config.yaml
arch: "regnet"
model: "image classifier"
dataset: "seven-segment displays showing three digits"
train_examples: 195000
image_size: 32
crop_scale_min: 1
horizontal_flip: false
cutout: 0.25
targets: ["third digit", "style"]
num_classes: [10, 6]
norm: "batchnorm"
activation: "relu"
channel_attention: "eca"
drop_path: 0.2
depths: [2, 2, 4, 2]
kernel_size: 3
stem: "single"
widths: [48, 96, 192, 384]
label_smoothing: 0.1
loss: "binary_cross_entropy"
init: "kaiming_normal"
residual_init: "scaled_by_depth"
optimizer: "normuon"
muon_scale: "match_rms_adamw"
lr: 0.0023
momentum: 0.95
nesterov: false
orthogonalizer: "newton_schulz_5"
adamw_lr_other_params: 0.0025
grad_clip: 3.0
cautious_weight_decay: true
steps: 4700
batch_size: 512
epochs: 12.3
lr_schedule: "cosine"
final_lr_fraction: 0
warmup_steps: 90
weight_decay: 0.1
adamw_weight_decay_other_params: 0.01
Rows from block 2 of a small image classifier, named by matrix and row number. Rows with one number belong to one channel. Each number is 500 + 50 x the weight over its row's rms, rounded and kept within 0 to 999. All counts start at 0. Numbers have three digits each.
After each channel's rows are labels from the 100 images, of 14848, where the channel reaches its highest value: "responds to" is what is common among them. Only what is clearly more common there than usual is listed. The data: seven-segment displays showing three digits. In brackets: how many of the 100, against the usual share in percent.
# convs1: grouped (3 groups) 3x3 conv, stride 2 (model.blocks.2.convs.1.weight, 96x32x3x3, each kernel summed), inputs within the group 0-31
# convs2: expand pointwise conv (model.blocks.2.convs.2.weight, 96x96x1x1, transposed), outputs 0-95

convs1.47:515443585508482495495409484543563464510450557485495529455608508423553482483535547501562462613537
convs2.47:475591545462497528480495447424604459517500521402465431465400415524579531476519560454504547515543609539498532581496490460527372440542465535489484460519483600504494510609520517516432592423484464557546495519496514554480541500490430552510547499551496448529443509459528579503425441508556574526
responds to: dark on pale (47 vs 16.1)

convs1.8:503489459523493511449532548501486486524579472388433432490509485393481461508447418447545524418421
convs2.8:569554541513560487465470539393465455569497478511491607522503542398429507513576514438604405531539485546500497472559405380494524503512592454470547476553512365460499469545515529474448486434500561527436510465533523467552555533489550493434566531549444478517423473486449502502503545552579529451
responds to: red glow (97 vs 17)

convs1.31:563451493527482509592495444492554489577537445521572447549446569436563525453517440489589440533535
convs2.31:538509430515577528535556542485431586453529362463489463443542472503491444465519615510561501625484503432574511426501503449528510527506520482439420488530535544543539565540439494573477453438464510462466570412467473456512530529632475501490443509427490555508491590406476511488534544546489565514
responds to: red glow (80 vs 17)

convs1.55:431524511481497444487620440402441434506539542528516517450536456504452553593518477478544551441455
convs2.55:589479505500504476546546508569408476586505482506433498497487502466506433577504488536398574411541448500533541511508544561452511539464603478502455464487486476496397520420455464591532539463551459533504550434454526487457451476448525539509456502478496440505524413528530581602464358473627478473
responds to: the digit 2 (55 vs 26.9); amber glow (50 vs 16.3); third digit: 2 (36 vs 10.2)

convs1.16:531538498497493489443572590470575528518505491544403530549588473467577544432489563567472488562444
convs2.16:478578454552463495508441495498531491553503457344517471511487547459538480418588541397507568469469544495493306557567490464584554470529483558454471498539469497435474451470505515489518567492510530444500410514497550392510505435406434507501528487557523524544428478474496544472498528476430465458
responds to: red glow (72 vs 17)

convs1.60:525540478464451466452562520538539508446444576563520527510607630536539571541479549540540481474528
convs2.60:458524439621429512381450439509410468583428450597551453471581530528470484506480490533540469466485539470533478522490589478458433457520489549503495526549435553525489487532489498439542501470537506480553509449459509518473590391515433544546505336526484523447554447499494437440516397491475472457
responds to: amber glow (82 vs 16.3)

convs1.43:489457483433481506497405492521568391473382491508446529474557470604480461541528571499525546480506
convs2.43:481486496514568345488430503467561492470565518529636424559536519463537556460487497469529508448432612393456557516529568570462518519469488528506498518549418479574529474497525528427458560439430541531535575472463513444461500544467608517549560516590508482502449553461453522521585508489484453510
responds to: glare (62 vs 30.1); white glow (51 vs 17.1)

convs1.93:519634447533469480395483471521442504540515478404507527459489478496445545430482535450555570557531
convs2.93:491455519503525453545546446536527560449486528552567521524496426486597535525504508507514479526520583588511493558538623584574496575508594508500537437586460580545543510482509440500417573473446421528449560473545531446598450547513534487477488357439539513479462502537507417512476491404474473524
responds to: amber glow (96 vs 16.3); third digit: 4 (27 vs 10); third digit: 5 (26 vs 9.9)

convs1.34:560566516410557486536460516476466438391474520418553488430591506492468554541537477508413490498520
convs2.34:582333564484486453499505557472550451523556537502517507513570553496512561503500483534590503494530484515500558419477432512486446570557488477438568501529467528398449527517503510517492435522580513518361535564508547565489493590580493456561470521500556489499524475559598499448401480561602487507
responds to: white glow (67 vs 17.1)

convs1.57:460530405429598527523510572543539513501489420479512395494470463441505569478529461588524523456536
convs2.57:453508489454518526407530437510441518493452470513474631476465496428614401537452459518519437455453449610467475532464474522507522513490509494575487525532515572481504564502526506553542475409418571489592509495554511465531579402539593598488469439405531498582510486503503513394517522485536546509
responds to: the digit 5 (59 vs 27.2); first digit: 5 (31 vs 9.9)

convs1.6:449510514438490418441477515508454461487419534566584537507548381542502441511512474521443543459589
convs2.6:531560499515475457519454468416583444452508540501488433543475504440507446573494452429508567483502489447439587439548605524495538551506504469455491511462454356538459518555505472542592509476518586616534475512391484498533442548504422591479570480547483450519451494464431526507475615520462467547
responds to: white glow (92 vs 17.1)

convs1.20:463518482500507580465573602499516496529547555392529475434489541599521525500489546566474557512587
convs2.20:473507465595492559425417446513464563472505479546520491461503491491391519575483444578489464460512500502574533493430501512439568459439556477470482543486540471541525475517552397551582517471618505438524501551482447412508569427419471480449466517458456515633527439535556521450570471466429492588
responds to: green glow (43 vs 16.7)

convs1.75:483572448462489570465560617535482489446496588498412519425444498544479508484603450469512488483491
convs2.75:446642544521475505529511551487567453417566461523471533461541438577510499479452512569441519459572548474500490501389453547455465539500528517513561446541514430532442516546528445508461520465507613502435539481528530485579563517476428550489490517425442476376501456560519529540497410480406607461
responds to: white glow (94 vs 17.1)

convs1.12:423499488514504511505485465405502531517599432473512504542541544425566509479429563599581554500452
convs2.12:529430434561463477469485519443531383538494488483527528372502516538511495561566485482518571612550460429539529549457480373571498399447489542537395483553486488521530544557512542497591419593481484472563500470479462523490503472426560481500438437495522536504424474481515471467399424518530462503
responds to: dark on pale (100 vs 16.1)

convs1.17:451498533472455494456522506528404622427512559480483515565457479462572426552510570511529555422504
convs2.17:572383553454370422472585409502585478504529543490503481462445491523415510428501477521525444441515498507454469492553506493597517495446483452596538544635560561560557443495562530471485543476408474451499443544564438488493527465454458482477492547504488534434504501527565502496490607467525562466
responds to: dark on pale (95 vs 16.1)

convs1.28:411514493452521594535449454444519562535549447466570506378546500473502438492469412499462463462494
convs2.28:510484428505479406601576543482557459453530496585465473454511576484563472538518578530521455478447493556566535471546510457453395470596531550477487464481543489559557453588480597566446468423538518473497515481525591542363447484530446524483457503451502412420563494425512528523494536554522472462
responds to: white glow (88 vs 17.1)

convs1.2:467501462407504477470489525597507437457519504549436586483411474514502455545498571586550578539538
convs2.2:525493569491446507537475510534475480467534401505460421531557536478558539546590432445464512602476494451510477560424472451432544429627442453480501377507432519550472510550413607446406514470480544476528521629455490551553483532464591475518523546514521495534501485467513463512583485526501540546
responds to: red glow (50 vs 17)

convs1.70:493558577486420428501488445396508485562545437545453464497548514460475436502542607494543510472434
convs2.70:502566414432508561527524521501502516493427524534459563492504509568517486520502453516646514551468500506524530530444513516492526506507464448536514428493487528561638361524460470546343477591575492507558442520512438423508561477461513536530509505473432473501513464605464467577441486449559435519
responds to: dark on pale (98 vs 16.1)

convs1.58:581492478534499484485504465367467432506439530491466403424539461500571539488509471457529569416508
convs2.58:520465513477498445467561537577423549515538436556545600597480557520567573498437605478531534442489452454466481466512559496507545463512569583531463512413557520512449475518459458459465451482456508366580569485473536450610484436495540519501498409529506489508450558582503497489481525569601558476
responds to: the digit 0 (68 vs 27.1); red glow (42 vs 17); third digit: 0 (36 vs 10.2)

convs1.74:493489539420424499624455431594533491565458504466448473561478465506486531503559576437553527504488
convs2.74:448544554559510473617510479483516486462525567533521477464424586463464555503575456459485601547605496512582559465553479528533424475507499500394506594402539561512505487552479529520455537450487542376455533560475507533462443512623472520546499485444531455477499463488471480457549475460408439575
responds to: white glow (92 vs 17.1); the digit 8 (62 vs 27.2); second digit: 8 (27 vs 10); first digit: 8 (26 vs 10.2)

convs1.65:524498527452521483491536448499372578475533502473414466540563545419486504390503459559519452443471
convs2.65:487575486548525420518486503556424479491477461578520624438478518456565561494580485476576510512532518450539458427486509525544548477457517612505520445458436533511592458395409471544593460464497482530482474527576415410534430460440471543465554554484471424403479577536520510495531500462521506442
responds to: dark on pale (100 vs 16.1)

convs1.79:539489641471521483442450436439521540531576570577487497382528483475550454491471493475474513528512
convs2.79:646499493484528493530506482481426450610583460521376464441533531458421421364492470579486549549506533521522525570474509460532450402480523526467538458491489515439508500568592514536495536507467588518587463466502462516405550528512510493566539505495533400506529583490542489456523474537528435471
responds to: dark on pale (99 vs 16.1); third digit: 2 (27 vs 10.2)

convs1.39:405463501493482509441466410429501504491546494476510424527554472464416453415453546420524499571437
convs2.39:509530561516527474397475331465506422519462489465533599473449502527534454519534469583487462433437592492455514477465502520508457345531488469545417545508454482485549482435533493410537490494516443449447497477574527489461535481504464462447544464509583440451512456440449581420511424500540440520
responds to: dark on pale (80 vs 16.1)

convs1.0:503430541521472492503430412513417557462466459548517463578448527452510534473449393487464424564456
convs2.0:426586482512565556529557495528457473512602492512534557472512481517498526509532455495508550497554476502411510350517560514410575548527486465502610507395528525545454505594544439541475438541473586500507509434452493520541520434530531522550450552493506449588519542458483429575427496450437517390
responds to: white glow (79 vs 17.1)

convs1.66:562498518498535506566474475598450515479517483496564462531530529425426479522519486530398562626438
convs2.66:535475590516564368506477523480554526515458404490505404488448428498487537483469478579425468467419570558451514537448491506480492490516594562497565472582472542607469500431547511508476463468523534534424442562438481488565572483428498464400535501561503539450507516458555441516628443488491495527
responds to: amber glow (69 vs 16.3)

convs1.61:564512387503510525450526426430482518459546453504466477520497553538473468475540445397437593448448
convs2.61:401546534475559481526509466552494469455508534508504479510532600501514568501456477575379497455503562517557513535451552472506497534541489581504456565484550558613456544504420449505494417545461422473536476522534561527611552615601532556543486531455513480469563540467558505622476553448484476565
responds to: green glow (44 vs 16.7); first digit: 2 (25 vs 9.6)

convs1.10:472464474390462474541611530541535495466594419510476494464495543551485525422461520565543480582485
convs2.10:526468502564523481533546472617500506567474555596582563506557484574546527505451527559509532473496487475497498549638514539528549555547554533459545563516538612577570615452426513460403481550499452501551531582537525439562481523502466465499523503439472573418474533468538468499536597528521491556
responds to: red glow (76 vs 17)

convs1.38:424514430485519531453465574532581489526528505497479479457538512525494524405503514490364590503411
convs2.38:518465608476569491507549489555476533540586547503489555569559582541600462514546481523470473527510537451472567536507453524496483471625465462500501366464485595594562640531546427532551480509566530518505493527511580434522558482574488499536453468478482492440479525564539611497521518511548470469
responds to: the digit 3 (73 vs 27); blue glow (53 vs 16.8); third digit: 3 (39 vs 9.9); style: white glow (37 vs 17.1)

convs1.7:518387428449507455485521452542486525453565436446478508444551481542612494535417510503519580547499
convs2.7:528480448529439494500534525501549591521519458483542542592539526600448561548507462479535526539557510478514491484542537503501446617459509530481422456572508524529526405468611568525600450530574538498506494477452628479465450570473538526436606537491532370448475505529547514506488482525523614489
responds to: red glow (92 vs 17)

convs1.3:436453509496489489427464601550454550532586541479453443585469521541484538463484587533586465475546
convs2.3:409483507572547472504462479535517517432539490414403424504468510511456542504430486460494495414514512486481424567523509512529587513464542403594570503590541456535462556548533510493505553534590514544540514561450495494508524467468611473484480529576495602538554524468406571589486592515530497397
responds to: amber glow (54 vs 16.3); red glow (46 vs 17)

convs1.69:514421451530511578477463545494467454403523455419483595468449532514453466500524506561516557392464
convs2.69:555597524599521545511452506473581553532520442576528575546513516522592518548514530526448616493618541518424496486446551461457495459555564503425542453472604431568510535538452519492574472476473593504464552498569554477492521464407555449522493476412422537528476453472536542522478427526505478537
responds to: amber glow (95 vs 16.3)

convs1.41:426491393482526544400570488446505483495422576547501433503571501546495531449531568512478565475541
convs2.41:482559572524539493518521471481619498558540594508464426486509527498504539481558559498543455461491596485534516444657429576539560588506487455534500498530503552507459463520501405562533405473498531565506503480542591551502518500606498502560533514518571543543501446506560547602446518586550513564
responds to: third digit: 6 (29 vs 10.1); third digit: 5 (26 vs 9.9)

convs1.82:525522488413485547533485483562449482419459404490570494550499469561530477506557532480524439358516
convs2.82:463521424512525537622531568484495404463530551563520430416490446446458504513513438446506560543494489590574460513585481482493503469437458538538582542412453414516496545522565465461596484505512488475506539407578448552465474481516486539451536519481366531433485464570506542447518528555577439467
responds to: green glow (53 vs 16.7); third digit: 8 (29 vs 10)

convs1.23:498474487508459556438481427565418557590434474454540402475498488488505525472428423553473428457485
convs2.23:411507592458524586588509558532427521382494451421471458458399447452562561534512545430524558515520525515584555449587499510531490504585470452490470442502520509586500480464441548540450481517467509465474544515462515592626476501513598532495451521516469482504463447530469455543548505434495597554
responds to: blue glow (60 vs 16.8); white glow (39 vs 17.1)

convs1.52:398455498455480562425551557504520434547476491516527468516469511496449547473501538576404374524480
convs2.52:475491435475500443401466458499443467546545402540507545508512552450472606517531595645470446523488445409572540500448423455541579493506475542493460596529432454507597439522523572508565532512505532639509577500482488492576494524539571534475505426503493495487536495456475566457510477519486523541
responds to: green glow (43 vs 16.7)

convs1.24:534425562525462506541509386494511520488498420523511508460436508472533600481460365457542472468466
convs2.24:548556501557505504525435529510486559425489565461418448477470503537562539536491492512551423496499420462488545526550551528506518473463443522527454520471419551499405440497527511573501443489484544472443588513424541555565584448526451415519435351426444508542498516483430435571497392553421519552
responds to: blue glow (96 vs 16.8)

convs1.76:532486542436488443622428442519489520619516513520491509543463514573473494433564505475430569514539
convs2.76:557571523509561455498528517456462486507534475575563553470434457450468508587485576466598446570550496583427498537468450530459477523482487486429621526453419556476478545450487484532485420461608522548554387515528517442410494518545505551483451465511485570599438491448496522471538470434571573489
responds to: the digit 6 (58 vs 27); amber glow (54 vs 16.3)

convs1.42:404512413432501542524518574514467472463518411481526483594475584496484492547476443518458430420528
convs2.42:541498495534540505413526476530468438510530512477522449535471442404585469424533481478447594432448546571514531561457395495436495482611527464475499494370471524518481425516391471468435425510524519511499475485388497550446441479531498575575377513555595497524448462456483490494478486466474483480
responds to: third digit: 3 (27 vs 9.9)

convs1.35:561490517437514493446430481425543426491407554471413516496557428561505525451551579576500513506506
convs2.35:487498407513478430511572459460498544547508563484508550634558529507522437425515593498533462465439462510413481497515506487525487501551473531416480672455529471474554507496582628413533521398488581516490536494486480454455507557428511467478593434495530498526450490467490540501478548549457434521
responds to: amber glow (67 vs 16.3)

convs1.15:541485537464435496579443522483514551561424517618470518560497500543438503552579463454478406541480
convs2.15:443506484478457461515502450580514531443480521525498454484528572611452451448474547523478543542591522549496505520551616455389503539542479536505484403530435472448450545393496535518410473500464522485455499475436522438497502504599461486520518458447460565464627419384544523490472472522409485561
responds to: white glow (92 vs 17.1)

convs1.18:520475513405463559485477477516506426417446433586520550477408496506503435586519498513521493564586
convs2.18:517448515450521423502569560523493590443422439499514520543454540562495476546402500479529511517520422448615614515460454558454451501512477391520529528488422473535533467595447549463449472472488416506549504571503570581543557484570487433542531584554530476541501471535546484471505543495568453603
responds to: blue glow (70 vs 16.8)

convs1.9:476465575416509489500444454516523577498497399483436500457528590453547508508561428511536500425414
convs2.9:585606508498366480514413556520497461440521527539525507436465455527451525530592571524538436497547482485576536392497476419506551568467479455468418590529477500473479482454502530514497493465464510479503526472511614526488527443463542601598499436541464401470520475513447431476484497436415574510
responds to: green glow (41 vs 16.7); third digit: 3 (29 vs 9.9)

convs1.83:443446450499398382548609497507424514495528510542434493476548446497524469464563447486476462461523
convs2.83:541467490473407521477484484593459459557496493449582507531457442457523516470471493499413446504487540509552452489508499555479495501493460502565539538446435413526547523410510376447508534530389481423501512504485488413523503431407538480534451469481323512530432469481542431455479435380509527492
responds to: dark on pale (99 vs 16.1)

convs1.22:555453501561451511504442561547553487513499499437487508601463356526582466497491421482527502531550
convs2.22:551485491486509532408541550522495432520557482562504463477515524441486586441553455587460488472422457482553511503458477509547640477513446496473525465460515444467514452505534559482441545423587531591437535572377507458535496549573534484482468425531489528595532478519475557448616516424447446425
responds to: white glow (57 vs 17.1); third digit: 4 (26 vs 10)